{
  "encoder_arch": "quartznet",
  "model": "encoder-decoder audio transcriber",
  "dataset": "short made-up English sentences, spoken by a formant synthesiser in many voices",
  "train_examples": 26041,
  "gain_aug_db": 10,
  "time_shift_ms": 50,
  "n_mels": 80,
  "hop_length": 160,
  "input": "log_mel",
  "spec_augment": true,
  "win_length": 400,
  "tokenizer": "word",
  "vocab_size": 155,
  "encoder_norm": "batchnorm",
  "encoder_activation": "gelu",
  "encoder_drop_path": 0.05,
  "encoder_depths": [2, 3, 3],
  "encoder_kernel_size": 9,
  "encoder_stem": "single",
  "encoder_widths": [96, 112, 144],
  "fusion": "prefix",
  "decoder_width": 320,
  "decoder_layers": 8,
  "decoder_norm": "rmsnorm",
  "decoder_norm_position": "pre",
  "decoder_activation": "gelu",
  "decoder_mlp_ratio": 4,
  "decoder_head_dim": 64,
  "decoder_fused_qkv": true,
  "decoder_bias": "all",
  "decoder_qk_norm": false,
  "decoder_parallel_block": false,
  "decoder_inner_norm": false,
  "decoder_drop_path": 0.05,
  "decoder_positions": "learned",
  "decoder_prefix_bidirectional": true,
  "decoder_connector": "linear",
  "decoder_tie_embeddings": false,
  "init": "xavier_uniform",
  "residual_init": "zero_last",
  "optimizer": "muon",
  "muon_scale": "original",
  "lr": 0.021,
  "momentum": 0.95,
  "nesterov": true,
  "orthogonalizer": "newton_schulz_5",
  "adamw_lr_other_params": 0.0014,
  "grad_clip": 0.5,
  "steps": 9200,
  "batch_size": 96,
  "epochs": 33.9,
  "lr_schedule": "step",
  "warmup_steps": 460,
  "weight_decay": 0.008,
  "adamw_weight_decay_other_params": 0
}
Rows from block 5 of the audio encoder of a small encoder-decoder audio transcriber, named by matrix and row number. Rows with one number belong to one channel. Each number is 50 + 10 x the weight over its row's rms, rounded and kept within 0 to 99. All counts start at 0.
Before each channel's rows are labels from the 100 clips, of 14976, where the channel reaches its highest value: "responds to" is what is common among them. Only what is clearly more common there than usual is listed. The data: short made-up English sentences, spoken by a formant synthesiser in many voices. In brackets: how many of the 100.
# convs1: first pointwise conv (encoder.blocks.5.convs.1.weight, 144x112x1), inputs 0-111
# convs3: second pointwise conv (encoder.blocks.5.convs.3.weight, 144x144x1, transposed), outputs 0-143

responds to: /aʊ/ (52); "our" (41)
convs1.128:55 54 52 38 23 43 53 66 51 48 48 53 39 54 32 55 35 60 45 53 48 52 60 47 53 37 59 31 47 42 59 33 50 25 50 38 66 57 50 56 56 38 33 54 54 37 48 61 61 48 56 50 46 38 49 46 52 45 49 45 34 34 57 53 39 65 49 62 55 51 49 40 51 45 45 63 38 37 63 48 58 60 55 56 67 45 59 53 34 57 52 63 40 28 55 63 56 40 74 46 36 52 50 43 65 51 47 51 33 39 40 38
convs3.128:58 62 58 43 49 65 45 54 50 57 41 57 69 49 55 61 49 58 54 50 57 47 38 43 49 62 59 37 50 65 47 62 66 65 55 55 62 54 55 47 41 51 37 53 64 55 49 37 56 57 71 44 71 46 53 51 38 52 39 43 50 43 62 54 38 72 47 49 65 57 44 43 60 52 60 50 64 34 49 48 47 45 54 61 42 54 69 42 61 25 47 59 59 53 53 42 36 32 56 59 52 58 55 52 57 67 42 45 48 64 49 58 56 52 58 51 69 58 37 54 56 41 59 73 43 61 34 55 52 67 29 46 41 42 36 30 51 43 42 43 53 68 36 33

responds to: /s/ (82); /m/ (81); /aɪ/ (78); "my" (72)
convs1.62:55 59 54 49 42 54 49 44 53 60 58 42 56 46 41 52 59 43 55 48 56 57 38 56 48 63 43 45 67 25 45 36 68 52 65 21 54 51 53 54 52 73 56 56 40 45 50 48 66 60 48 66 44 47 46 64 61 61 52 53 37 65 53 39 75 43 66 38 53 52 32 41 51 41 53 60 56 62 40 50 60 53 53 41 42 67 50 42 32 53 45 57 56 37 61 51 45 33 58 48 49 64 61 43 45 50 43 38 70 40 37 53
convs3.62:42 77 52 48 44 60 55 58 47 51 65 46 63 45 74 63 45 32 55 47 44 52 46 44 59 56 48 56 54 52 58 60 51 46 40 49 40 37 56 54 47 58 25 49 51 63 48 47 53 38 44 42 42 52 59 50 51 43 46 36 41 33 48 44 56 50 57 63 52 58 53 54 42 39 47 54 47 54 39 42 61 54 53 37 44 52 31 48 63 52 57 48 54 57 46 47 34 38 45 39 46 20 57 63 61 36 43 56 59 46 48 49 65 75 57 52 40 43 67 26 43 38 49 60 71 53 38 61 43 44 53 44 45 61 55 63 43 35 43 52 42 41 80 35

responds to: /aʊ/ (100); /ɝ/ (97); "our" (83)
convs1.100:28 47 61 41 41 49 46 28 67 51 54 52 56 44 53 47 45 43 50 34 50 52 53 68 44 64 51 43 75 31 59 48 50 38 41 49 64 68 46 54 41 56 46 46 61 60 55 43 45 46 63 58 32 47 52 63 50 57 51 38 59 59 41 32 59 52 49 42 61 45 56 44 51 50 42 28 48 55 54 25 45 41 30 45 53 48 44 47 48 55 39 55 47 63 55 57 43 37 68 54 65 53 57 50 42 33 49 48 45 65 42 25
convs3.100:49 42 45 41 66 48 55 52 46 51 58 49 57 65 62 51 36 42 61 49 52 53 46 56 40 50 51 50 42 47 52 45 60 42 38 58 38 41 55 42 39 54 45 58 40 59 54 39 35 62 46 52 62 56 54 63 46 42 69 47 53 44 50 32 34 51 60 38 56 68 60 49 42 40 54 64 52 38 44 42 39 47 61 35 35 58 44 67 40 54 63 49 53 51 45 66 42 48 50 56 53 42 43 42 65 57 54 65 39 70 51 41 31 57 60 64 52 58 59 59 69 44 27 59 75 63 50 47 44 52 37 71 55 42 31 58 55 56 34 48 46 72 25 54

responds to: /ð/ (89); /æ/ (74); "that" (66)
convs1.61:60 52 47 59 41 51 60 57 69 59 49 54 46 45 57 64 53 44 41 61 39 55 41 59 55 50 42 49 38 57 48 53 46 78 26 59 45 40 48 43 63 65 59 42 57 40 28 55 47 63 37 61 44 57 39 64 49 47 53 61 64 57 58 38 35 55 46 62 36 54 48 28 55 53 51 48 39 46 50 52 38 41 53 33 34 37 63 48 55 48 42 34 54 55 46 55 57 38 60 53 45 59 75 49 44 48 35 43 38 37 69 48
convs3.61:45 37 38 64 51 47 62 39 46 48 48 44 52 45 34 25 58 67 59 51 51 53 54 31 36 45 52 56 58 50 47 43 41 51 51 61 45 53 67 55 41 61 58 32 48 58 53 53 59 54 44 55 55 36 37 39 49 48 68 60 36 54 40 44 49 53 54 37 64 47 42 41 59 54 48 65 55 45 52 54 48 52 57 36 43 28 52 67 56 63 66 67 36 54 59 69 48 45 46 52 79 50 70 52 53 33 46 39 52 46 46 44 47 50 51 54 53 59 71 55 72 83 51 45 50 45 44 58 51 65 56 70 39 64 59 44 54 44 49 50 43 51 61 55

responds to: /z/ (77)
convs1.129:48 47 57 46 59 31 36 46 66 59 42 44 39 48 54 42 53 49 54 52 36 41 56 34 42 64 35 46 50 46 43 72 43 54 46 67 46 39 64 55 56 62 41 41 51 60 52 39 46 48 70 68 29 38 61 57 55 72 61 46 48 43 53 64 52 52 50 53 59 48 51 43 40 68 53 51 36 49 50 42 41 60 27 47 60 37 37 51 41 58 52 65 44 65 59 60 55 58 44 48 50 49 59 50 49 49 33 31 32 67 59 60
convs3.129:49 55 43 44 73 62 62 55 59 58 44 59 49 54 51 36 66 32 66 42 68 49 29 57 43 66 65 71 74 47 49 55 51 49 51 45 56 52 44 45 53 51 37 48 39 43 41 30 60 50 67 69 60 29 64 50 57 31 49 52 44 44 40 39 55 48 44 49 56 74 57 56 53 60 65 41 39 33 54 49 62 58 46 50 55 44 46 58 49 57 64 49 37 55 53 63 61 56 56 45 43 57 40 53 53 46 45 52 40 60 57 41 50 52 55 64 54 50 32 56 51 50 37 53 67 34 37 39 53 47 46 34 44 71 32 59 60 59 56 40 49 64 51 50

responds to: /aɪ/ (99); /m/ (92); "my" (90)
convs1.82:68 50 48 46 53 33 63 35 41 32 48 63 46 43 40 46 58 48 61 50 30 67 40 41 42 51 62 42 37 35 45 41 56 43 49 46 54 50 52 45 45 51 49 38 43 36 53 39 54 55 26 50 45 40 49 62 54 66 72 55 53 67 42 41 46 54 39 57 52 45 39 58 67 60 44 30 55 50 44 62 47 43 45 65 50 47 60 29 39 42 51 37 38 53 45 58 50 41 49 25 39 58 40 58 48 64 60 63 56 63 60 39
convs3.82:49 51 39 42 46 47 52 55 46 45 43 50 49 47 65 57 65 62 49 56 47 45 46 51 55 56 48 49 63 42 60 56 69 63 49 47 56 55 54 37 56 50 53 39 48 49 48 61 48 53 47 39 62 31 54 51 55 47 57 27 55 48 44 53 59 50 54 51 51 50 37 70 45 50 32 41 55 51 61 40 48 59 39 50 61 53 77 35 53 46 71 33 59 51 42 59 61 53 36 30 36 54 52 55 49 60 64 65 66 38 40 53 40 34 46 41 49 31 66 48 58 39 39 75 49 42 55 53 31 62 34 41 49 38 24 46 45 62 52 36 53 32 32 43

responds to: /ð/ (80); "the" (51); /ɔ/ (50)
convs1.98:59 49 43 50 40 47 53 63 52 59 44 36 35 54 53 39 54 59 21 55 30 35 42 52 61 52 65 46 42 58 47 40 50 49 57 67 63 41 43 51 41 62 57 65 53 49 55 51 57 63 51 56 41 52 62 42 48 40 46 46 64 45 57 56 40 44 29 40 59 66 45 28 42 33 45 68 38 40 65 57 57 50 33 54 65 36 54 56 66 51 41 36 35 39 53 51 54 51 51 47 47 43 57 48 45 34 49 47 24 39 47 51
convs3.98:49 51 59 41 54 44 43 52 65 49 40 48 63 45 51 62 42 35 34 45 58 51 57 44 53 53 50 55 44 55 51 55 46 54 45 63 57 49 43 58 44 38 54 47 61 46 36 40 52 37 43 43 34 48 45 57 47 52 53 59 51 48 62 70 52 33 42 63 41 56 48 45 48 53 68 58 51 53 41 71 46 36 42 60 43 38 54 29 53 66 57 50 49 29 40 48 63 57 38 31 52 21 52 50 68 42 59 68 48 46 53 43 76 65 52 50 36 61 43 42 57 35 62 44 77 58 68 40 45 51 56 46 67 45 50 52 33 58 33 65 39 49 48 54

responds to: /k/ (98); /ʊ/ (30)
convs1.8:61 61 47 50 57 51 51 42 48 62 41 58 51 56 49 55 51 28 66 53 51 61 62 42 50 54 55 47 48 67 44 49 47 67 47 55 53 40 52 46 54 41 45 52 55 53 53 46 46 30 50 49 46 57 47 45 56 62 50 51 63 00 33 61 48 60 48 63 65 52 60 56 64 42 63 53 53 52 56 50 40 54 46 53 81 64 51 43 45 51 57 43 50 42 42 57 44 58 44 56 50 59 59 40 58 53 47 43 46 52 56 60
convs3.8:56 51 40 54 30 78 67 64 45 50 46 40 51 46 35 72 46 37 34 43 44 57 36 50 46 65 60 60 51 57 43 41 37 49 36 55 53 51 34 46 51 61 53 46 51 49 47 52 47 38 46 59 35 60 53 41 61 52 54 55 55 50 54 43 57 56 50 00 52 52 55 56 50 30 79 58 47 57 45 47 47 70 49 45 51 50 54 49 45 52 35 44 52 42 56 33 49 53 60 36 40 66 61 42 44 47 59 43 53 58 53 57 52 51 59 49 35 57 37 68 42 44 55 39 43 55 58 59 52 58 53 44 58 48 61 54 50 45 58 37 55 50 38 48

responds to: /s/ (82); "his" (35); "this" (34)
convs1.6:49 49 41 58 56 47 47 40 48 49 49 58 53 53 55 56 40 44 67 70 50 56 41 51 31 44 55 44 56 65 50 53 47 58 68 45 61 48 65 47 49 55 57 44 40 49 41 48 59 42 53 59 59 79 54 50 48 52 47 42 43 56 40 50 43 45 43 69 53 62 29 66 69 37 61 51 43 60 70 48 52 56 59 69 68 61 53 29 67 42 37 38 46 38 46 47 44 44 43 60 49 59 46 69 45 45 57 56 69 66 37 62
convs3.6:45 43 57 41 47 54 37 46 45 38 64 46 34 47 47 38 60 43 48 50 25 40 69 50 47 44 41 55 62 46 32 73 47 53 50 51 69 55 56 46 55 49 45 54 51 49 46 46 31 28 50 56 43 66 31 71 48 62 54 60 55 49 43 48 49 56 56 55 54 54 53 38 34 46 39 52 49 37 74 55 61 40 42 46 54 61 46 53 56 49 46 46 60 44 60 62 42 47 68 42 53 57 38 41 39 38 46 57 52 46 40 71 40 29 49 32 43 51 71 70 48 62 48 51 53 59 43 58 58 55 43 55 62 34 65 60 48 61 34 33 51 48 49 63

responds to: /ð/ (90); /æ/ (86); "that" (84)
convs1.136:38 46 42 47 55 40 43 57 50 56 40 67 51 52 55 46 56 43 43 65 49 42 53 44 46 52 36 39 65 46 58 41 59 52 59 39 51 63 55 42 51 43 47 55 48 55 47 46 43 46 37 51 30 47 66 45 63 53 37 41 54 44 57 59 47 50 55 35 25 53 41 45 51 57 41 42 60 39 60 61 57 46 36 63 51 44 38 51 46 63 50 43 58 37 55 59 63 62 69 57 40 45 46 29 26 54 71 36 83 59 48 34
convs3.136:58 47 49 62 40 55 50 29 55 50 48 53 43 45 67 42 54 66 46 66 54 47 70 53 38 52 59 59 57 54 44 45 60 47 49 64 37 38 41 46 52 55 66 38 53 79 60 38 52 35 58 54 40 44 43 56 41 45 53 53 39 28 46 51 64 33 39 35 65 40 55 44 45 53 53 56 59 32 56 59 45 55 50 46 38 38 33 51 53 38 55 66 57 52 56 65 49 57 32 42 40 50 65 49 67 41 45 43 51 43 31 44 30 54 59 55 34 57 48 44 44 30 61 31 58 62 47 55 67 69 53 61 47 56 50 61 33 47 42 44 54 46 40 55

responds to: /k/ (83); /b/ (67); /ɑ/ (59)
convs1.141:68 51 49 66 56 65 47 37 30 43 38 58 56 48 61 45 55 41 54 23 35 53 72 41 43 60 64 41 46 55 49 75 57 41 57 53 55 40 53 61 51 58 56 62 68 46 59 57 49 49 64 42 56 41 59 48 40 42 62 40 54 60 31 53 60 34 54 39 45 51 36 51 55 59 46 46 36 62 77 53 52 58 37 40 40 50 42 49 37 53 57 48 48 54 51 49 56 48 41 62 38 60 58 43 57 61 38 46 48 44 28 55
convs3.141:48 39 72 47 58 42 61 62 44 53 37 53 45 52 37 63 51 41 44 52 45 37 31 67 59 48 30 53 37 71 49 50 66 39 58 63 55 50 47 48 50 49 51 63 50 35 43 46 54 47 37 47 69 38 37 61 53 47 67 36 31 46 56 60 33 55 43 58 55 62 49 51 43 57 47 59 57 48 52 58 60 39 34 48 38 61 55 52 52 49 34 41 51 53 54 59 47 51 48 50 55 42 65 41 44 68 49 36 39 50 38 43 48 49 51 57 62 63 43 54 50 36 56 46 36 63 32 68 46 47 46 36 39 45 47 54 41 43 46 77 54 25 61 74

responds to: /aɪ/ (61)
convs1.103:48 78 55 49 41 58 39 68 59 63 44 39 55 56 48 67 28 45 62 46 59 54 59 46 47 41 49 45 39 50 32 49 56 54 34 51 43 53 65 48 44 50 44 56 32 64 49 51 52 49 55 54 52 45 62 50 45 44 59 49 47 55 47 39 61 53 34 43 28 52 50 57 50 29 53 73 42 47 34 42 55 57 45 61 53 53 55 41 55 42 58 41 49 49 67 53 52 57 39 42 66 48 84 65 44 41 47 52 31 65 55 58
convs3.103:53 56 44 64 54 39 58 51 43 37 59 39 70 38 41 57 53 41 42 52 61 65 36 44 49 55 40 51 59 49 54 45 45 56 39 46 66 31 48 29 48 44 44 51 06 34 49 42 42 63 43 44 52 50 56 65 47 64 68 51 36 38 46 45 51 44 55 57 90 53 46 46 43 43 48 63 50 66 45 62 42 59 49 37 47 65 51 62 27 58 59 49 35 46 35 49 51 61 42 58 47 46 51 60 42 43 43 42 40 47 60 40 48 54 41 59 47 52 49 54 48 54 36 63 53 51 53 54 37 62 41 58 63 55 43 48 49 45 52 44 41 50 53 47

responds to: /z/ (93); /w/ (92); "was" (88); "where" (86)
convs1.42:35 53 53 57 39 44 53 50 67 37 45 73 51 66 55 39 39 60 32 42 36 72 56 49 52 44 43 46 70 69 54 39 66 53 57 38 57 59 47 50 53 64 48 47 46 58 39 54 58 62 46 72 39 45 49 62 44 42 44 36 65 64 41 39 55 66 61 38 63 41 48 44 53 42 37 40 45 54 60 61 60 38 48 32 51 41 31 52 33 45 52 54 58 39 54 40 50 46 42 57 53 43 44 49 40 53 69 37 45 58 45 56
convs3.42:40 58 43 43 35 59 43 55 44 48 50 56 37 42 42 42 63 49 60 52 33 63 47 60 44 38 43 53 49 50 52 65 49 41 56 36 59 68 46 45 39 49 49 62 51 55 49 38 60 45 40 49 51 63 65 45 59 43 48 41 65 52 52 65 54 33 51 35 47 51 58 44 40 55 44 23 59 52 43 39 50 53 37 59 49 35 70 56 69 44 45 20 53 51 59 48 73 35 59 57 65 44 65 55 52 36 55 37 35 27 51 45 69 35 46 44 51 68 58 51 39 47 59 38 51 47 52 39 50 50 45 36 51 57 49 56 54 53 73 38 59 65 55 48

responds to: /z/ (85); /w/ (82); sentence kind: question (55); "where" (54)
convs1.83:51 58 44 42 43 42 64 57 55 40 44 50 55 47 59 60 45 40 57 44 67 50 51 65 47 51 61 44 62 51 25 45 43 48 52 59 44 30 37 69 45 55 44 50 37 50 57 55 78 49 29 43 54 40 43 28 48 45 32 65 53 45 74 45 52 46 41 39 68 54 43 24 52 63 61 46 50 55 63 40 46 44 51 53 40 33 52 54 64 45 45 60 38 38 35 48 53 46 40 45 64 45 49 52 48 62 47 48 47 47 38 42
convs3.83:54 58 49 59 46 53 50 63 62 54 56 51 61 63 53 58 58 41 49 55 40 61 38 54 53 39 41 45 41 39 59 78 69 57 44 46 33 47 54 38 47 51 47 46 58 49 33 49 61 63 53 40 43 59 50 33 33 65 62 39 39 52 50 45 53 57 45 50 57 47 55 56 47 51 64 39 61 46 56 48 38 40 60 39 67 57 67 37 41 53 65 42 54 45 37 59 60 50 62 46 56 58 46 42 56 44 37 46 39 37 48 56 56 40 44 30 49 38 70 63 45 60 39 52 41 36 60 48 39 48 42 45 71 42 30 55 76 63 67 56 70 59 51 48

responds to: /aʊ/ (100); /ɝ/ (100); "our" (99); /d/ (84)
convs1.41:49 56 66 49 40 61 58 47 36 48 41 47 49 56 67 53 55 81 52 58 45 43 58 53 31 40 27 44 36 47 53 48 47 38 44 41 53 69 49 52 45 42 72 47 54 61 43 48 55 47 64 51 37 61 58 48 73 47 41 43 29 27 41 57 66 42 59 40 45 50 49 58 47 39 42 34 46 50 71 52 53 36 30 38 56 52 55 57 34 52 46 45 45 53 42 61 47 46 65 36 58 60 49 39 51 52 56 56 53 51 40 40
convs3.41:52 53 21 55 58 35 66 33 61 38 56 49 63 48 53 39 51 62 50 43 50 60 49 56 49 54 58 63 31 49 48 40 52 46 50 49 35 56 62 52 47 57 27 54 58 54 52 45 41 44 49 38 55 30 54 41 50 56 60 65 56 62 64 54 51 73 44 50 56 52 46 53 47 41 61 68 47 64 52 44 72 58 42 56 39 49 39 66 51 56 33 55 25 58 27 59 49 41 35 54 39 39 42 51 44 68 45 39 48 42 52 62 51 51 63 48 58 53 41 57 62 58 59 46 37 51 51 56 56 45 78 48 63 52 44 47 39 54 56 40 44 56 34 65

responds to: /ð/ (98); /s/ (84); /æ/ (63); "that" (53)
convs1.68:24 68 65 55 44 51 38 53 52 55 44 57 58 50 48 35 52 38 57 47 50 54 53 50 47 40 66 54 45 51 56 57 58 42 60 44 58 55 45 37 64 55 44 52 62 43 36 50 58 49 41 66 59 30 52 67 50 47 52 42 40 63 58 67 40 47 38 52 33 51 30 52 56 66 45 56 56 46 50 50 54 64 56 69 69 58 63 51 50 56 66 55 57 31 57 43 41 52 42 51 49 53 41 40 39 48 41 28 59 55 18 50
convs3.68:52 60 39 55 61 27 74 44 56 47 51 36 52 38 65 47 50 51 39 54 63 45 62 43 55 66 54 66 45 51 46 34 47 67 40 43 47 43 56 66 43 70 63 57 69 46 54 58 40 56 43 50 47 43 35 54 52 46 55 46 46 43 41 55 51 51 29 51 40 49 57 55 39 50 57 33 42 69 45 42 54 57 53 49 42 61 57 44 50 50 58 57 34 63 46 42 50 38 65 52 30 59 49 42 65 29 64 45 42 58 58 41 24 65 38 56 43 52 41 47 57 40 35 39 32 42 60 58 54 66 51 45 53 53 45 49 58 43 39 69 38 43 37 45

responds to: /aɪ/ (100); "my" (99); /m/ (99); muffled (low-pass) (31)
convs1.7:53 54 39 29 65 35 64 47 54 50 60 44 51 41 45 32 35 40 56 45 43 43 68 50 43 36 38 53 73 50 43 59 52 60 75 39 56 50 49 40 59 53 42 52 46 57 41 56 44 44 55 48 45 42 52 51 56 68 46 50 62 61 24 41 62 46 56 51 49 56 31 52 47 52 61 63 43 50 51 41 54 39 29 59 44 60 44 38 50 49 53 60 54 56 50 43 51 48 75 51 53 54 62 27 30 54 44 47 53 71 39 46
convs3.7:53 46 48 74 42 64 31 45 38 58 48 59 51 54 71 33 70 52 56 52 54 56 53 41 35 44 44 67 46 40 42 68 46 50 39 48 54 57 34 42 49 58 44 38 41 54 54 59 62 53 50 59 38 58 45 56 55 61 38 42 44 33 44 55 55 45 56 54 37 61 56 57 41 53 51 50 60 48 48 75 67 53 44 44 35 59 43 39 59 33 60 44 43 34 44 33 59 51 43 55 46 39 48 48 32 41 43 46 80 48 48 49 66 50 32 38 48 51 55 55 52 43 31 37 60 62 60 38 45 61 43 53 54 73 53 59 57 46 57 61 61 46 49 31

responds to: /ð/ (69)
convs1.78:53 66 43 61 54 40 49 63 46 50 61 62 56 47 57 78 15 54 54 48 50 44 53 48 57 51 50 33 51 47 46 50 46 49 61 46 53 65 43 40 60 35 54 48 41 45 50 46 51 52 46 59 56 45 69 45 41 27 48 44 47 40 57 48 47 50 44 45 12 53 48 52 58 36 51 64 46 46 42 56 49 55 51 43 66 55 58 46 48 54 41 47 63 39 52 48 53 60 45 51 41 46 88 46 54 47 43 38 61 52 38 61
convs3.78:42 49 40 48 55 41 42 45 41 52 59 44 45 60 42 43 60 47 45 46 51 65 40 55 59 47 72 38 47 52 51 57 49 47 54 41 52 64 55 66 46 41 42 76 99 52 48 56 46 58 60 45 50 53 53 46 46 54 26 52 44 48 40 40 53 40 52 49 07 46 57 52 50 40 48 43 57 46 48 52 55 51 54 38 51 60 51 46 45 40 49 61 49 47 49 33 45 53 53 42 41 48 53 52 53 53 52 47 45 41 39 62 58 57 50 50 57 55 54 38 49 59 55 51 42 43 43 52 63 42 39 45 59 53 50 55 53 42 37 46 55 51 61 57

responds to: /k/ (79); /u/ (58); "school" (32)
convs1.132:64 42 41 49 55 60 56 46 46 47 72 37 44 58 44 53 64 46 66 51 54 61 37 46 64 62 59 52 32 45 49 40 52 49 57 61 56 60 50 44 59 68 46 30 48 33 40 52 67 44 53 50 44 37 57 49 32 51 35 54 59 32 39 48 56 59 45 30 42 44 33 59 54 55 55 47 74 57 52 56 45 51 41 36 31 45 52 39 44 54 51 46 47 51 41 27 53 43 51 69 45 56 52 45 54 41 63 53 52 68 63 70
convs3.132:62 63 27 57 53 49 49 36 65 47 45 51 62 36 40 45 48 52 35 42 58 56 53 44 74 65 58 57 45 69 33 61 40 57 45 48 24 45 38 52 41 47 51 58 46 59 36 45 39 58 53 50 68 62 56 65 50 25 44 62 66 36 62 58 32 45 55 61 52 49 44 51 31 61 41 44 55 45 47 50 52 56 66 40 55 40 48 44 57 51 62 44 50 46 54 50 35 67 48 45 64 46 50 57 38 55 52 73 48 63 56 52 47 45 40 57 48 29 53 46 39 57 58 45 63 53 60 46 55 67 38 61 43 58 40 56 59 42 36 43 57 49 70 48

responds to: /aɪ/ (79); /m/ (75); "my" (69); /k/ (67)
convs1.90:55 60 53 39 62 42 57 45 38 51 44 42 40 31 36 45 42 70 27 36 36 43 39 50 50 29 38 59 58 47 35 45 43 45 56 56 43 42 56 46 54 51 50 52 62 44 25 44 58 44 56 65 60 53 47 62 46 39 52 43 63 59 34 60 51 47 62 38 54 69 58 37 42 62 68 49 39 48 62 65 55 58 44 44 56 53 28 49 49 46 43 52 42 47 51 56 58 40 61 44 55 48 61 49 46 44 52 53 50 79 30 41
convs3.90:56 36 58 52 55 62 46 56 36 44 42 28 44 58 43 42 52 49 35 37 45 55 74 60 56 45 41 55 61 44 48 49 57 61 54 33 69 65 41 36 51 43 41 60 42 58 44 52 61 28 55 49 55 63 56 34 56 46 56 67 40 52 49 43 43 47 38 41 43 54 52 55 56 65 48 46 61 48 45 40 40 34 59 48 53 46 54 44 53 52 43 62 63 33 39 44 57 71 58 58 25 69 25 41 53 50 46 45 51 55 60 42 54 63 43 61 59 59 45 78 44 64 74 54 50 45 43 32 66 49 48 53 50 46 52 53 59 60 55 45 50 57 64 45

responds to: /z/ (76); "this" (34); sentence kind: request (33); "please" (30)
convs1.74:58 49 53 62 38 50 64 52 46 48 33 49 49 44 44 64 42 36 65 35 48 33 52 57 45 51 57 49 43 69 45 47 38 57 44 57 31 41 44 74 50 46 66 59 39 46 60 45 58 38 52 63 52 57 55 31 42 53 57 48 59 49 59 50 36 48 56 62 47 60 18 68 46 49 59 47 50 33 46 47 58 68 60 45 60 53 52 46 56 50 42 55 37 38 64 46 30 66 51 52 60 48 37 35 54 51 39 50 70 51 37 57
convs3.74:44 52 42 55 48 50 61 54 45 46 34 52 41 45 45 42 41 40 52 59 34 62 34 33 64 82 51 41 46 37 54 58 46 42 42 32 62 50 49 41 45 64 40 45 54 52 50 45 57 53 47 56 64 41 55 39 50 60 53 57 46 41 49 69 66 38 47 52 48 43 42 54 53 48 58 49 51 26 48 48 64 50 53 49 43 41 65 66 45 47 62 60 63 38 61 46 51 56 52 35 34 54 62 38 50 41 34 58 51 38 35 42 41 38 73 63 33 31 54 41 56 31 54 55 34 41 65 50 42 56 62 58 42 61 35 50 54 33 46 52 62 63 37 49

responds to: /aʊ/ (100); /ɝ/ (100); "our" (97)
convs1.143:54 53 60 45 27 35 47 59 58 47 39 51 33 43 58 48 36 41 63 54 36 59 56 65 58 69 62 50 40 40 42 35 55 40 52 69 62 62 57 53 56 54 58 53 46 47 45 39 29 36 48 44 30 41 58 46 60 51 48 45 50 45 54 63 55 44 55 45 44 56 47 52 62 51 54 54 67 54 38 43 45 41 18 52 43 36 50 44 61 45 58 50 56 62 55 44 36 46 67 48 25 45 53 58 35 48 47 45 52 29 43 41
convs3.143:54 48 46 42 42 48 48 33 58 45 37 52 59 45 44 44 59 48 49 35 46 62 45 34 31 52 55 54 60 45 51 40 38 35 45 53 68 49 61 64 50 39 40 43 51 43 53 55 63 45 41 55 52 55 55 43 54 28 69 49 64 56 39 51 54 50 80 39 48 50 45 50 54 52 47 55 49 39 62 57 56 40 48 07 32 46 47 52 46 53 62 53 54 45 52 38 64 68 57 42 52 48 46 38 57 63 45 49 47 46 53 62 40 65 67 63 56 59 55 49 53 46 75 46 55 52 68 37 40 53 35 52 49 67 36 62 64 51 38 42 54 34 54 43

responds to: /ð/ (75); "that" (53)
convs1.29:37 48 52 70 55 48 46 68 31 35 42 51 51 39 48 68 58 46 37 56 47 46 40 47 42 42 49 50 34 30 54 46 70 60 45 37 50 55 61 64 55 36 66 54 53 55 50 47 47 39 53 49 49 48 35 42 60 40 77 46 34 69 55 63 62 55 45 43 56 31 39 48 43 59 41 30 42 30 73 51 56 48 61 52 48 66 39 47 48 56 52 49 56 45 57 47 38 56 60 56 53 41 37 53 57 56 49 47 68 43 55 57
convs3.29:67 60 42 52 58 54 68 46 55 47 63 54 49 48 49 48 61 35 45 48 40 26 44 35 56 59 48 42 49 53 51 54 40 42 54 45 41 56 26 64 53 58 70 56 51 48 50 56 64 51 52 54 37 31 61 43 55 55 55 44 55 38 42 68 46 48 58 49 32 62 41 54 39 48 59 36 38 47 50 58 40 67 50 46 42 50 48 46 50 65 57 54 48 64 62 54 52 64 71 50 47 54 45 68 41 64 46 53 47 61 53 32 43 47 50 48 22 72 44 65 77 66 48 41 60 62 54 51 42 57 46 35 38 56 54 44 61 35 53 54 67 41 41 56

responds to: /aɪ/ (79); /z/ (79); "white" (30); "very" (26)
convs1.37:46 54 56 50 54 47 49 27 61 53 39 51 54 63 48 41 62 64 52 41 41 71 55 82 53 56 58 42 59 50 66 79 41 50 53 55 57 60 55 50 52 59 37 47 42 42 50 44 44 46 42 30 46 63 51 55 38 58 52 48 35 51 60 59 50 54 53 43 54 37 60 56 43 40 45 50 49 49 33 41 49 55 54 66 43 44 41 37 51 62 50 24 56 48 50 44 46 70 67 60 56 26 55 49 57 61 61 65 52 40 55 45
convs3.37:44 35 52 59 42 40 58 57 50 53 50 40 43 54 61 41 38 77 42 51 65 53 29 40 52 67 20 53 47 49 34 45 57 44 70 72 65 56 58 53 44 51 54 64 55 60 50 45 51 61 46 62 56 56 52 49 53 64 49 61 54 45 58 59 43 46 38 43 41 51 44 46 48 45 44 41 52 32 51 28 49 48 46 57 44 40 62 48 54 79 37 57 49 39 50 57 60 48 36 56 49 48 44 46 49 42 60 39 52 47 41 58 42 42 53 48 27 59 57 51 50 53 81 49 56 67 44 47 47 57 35 43 36 48 28 54 61 46 38 51 46 54 47 35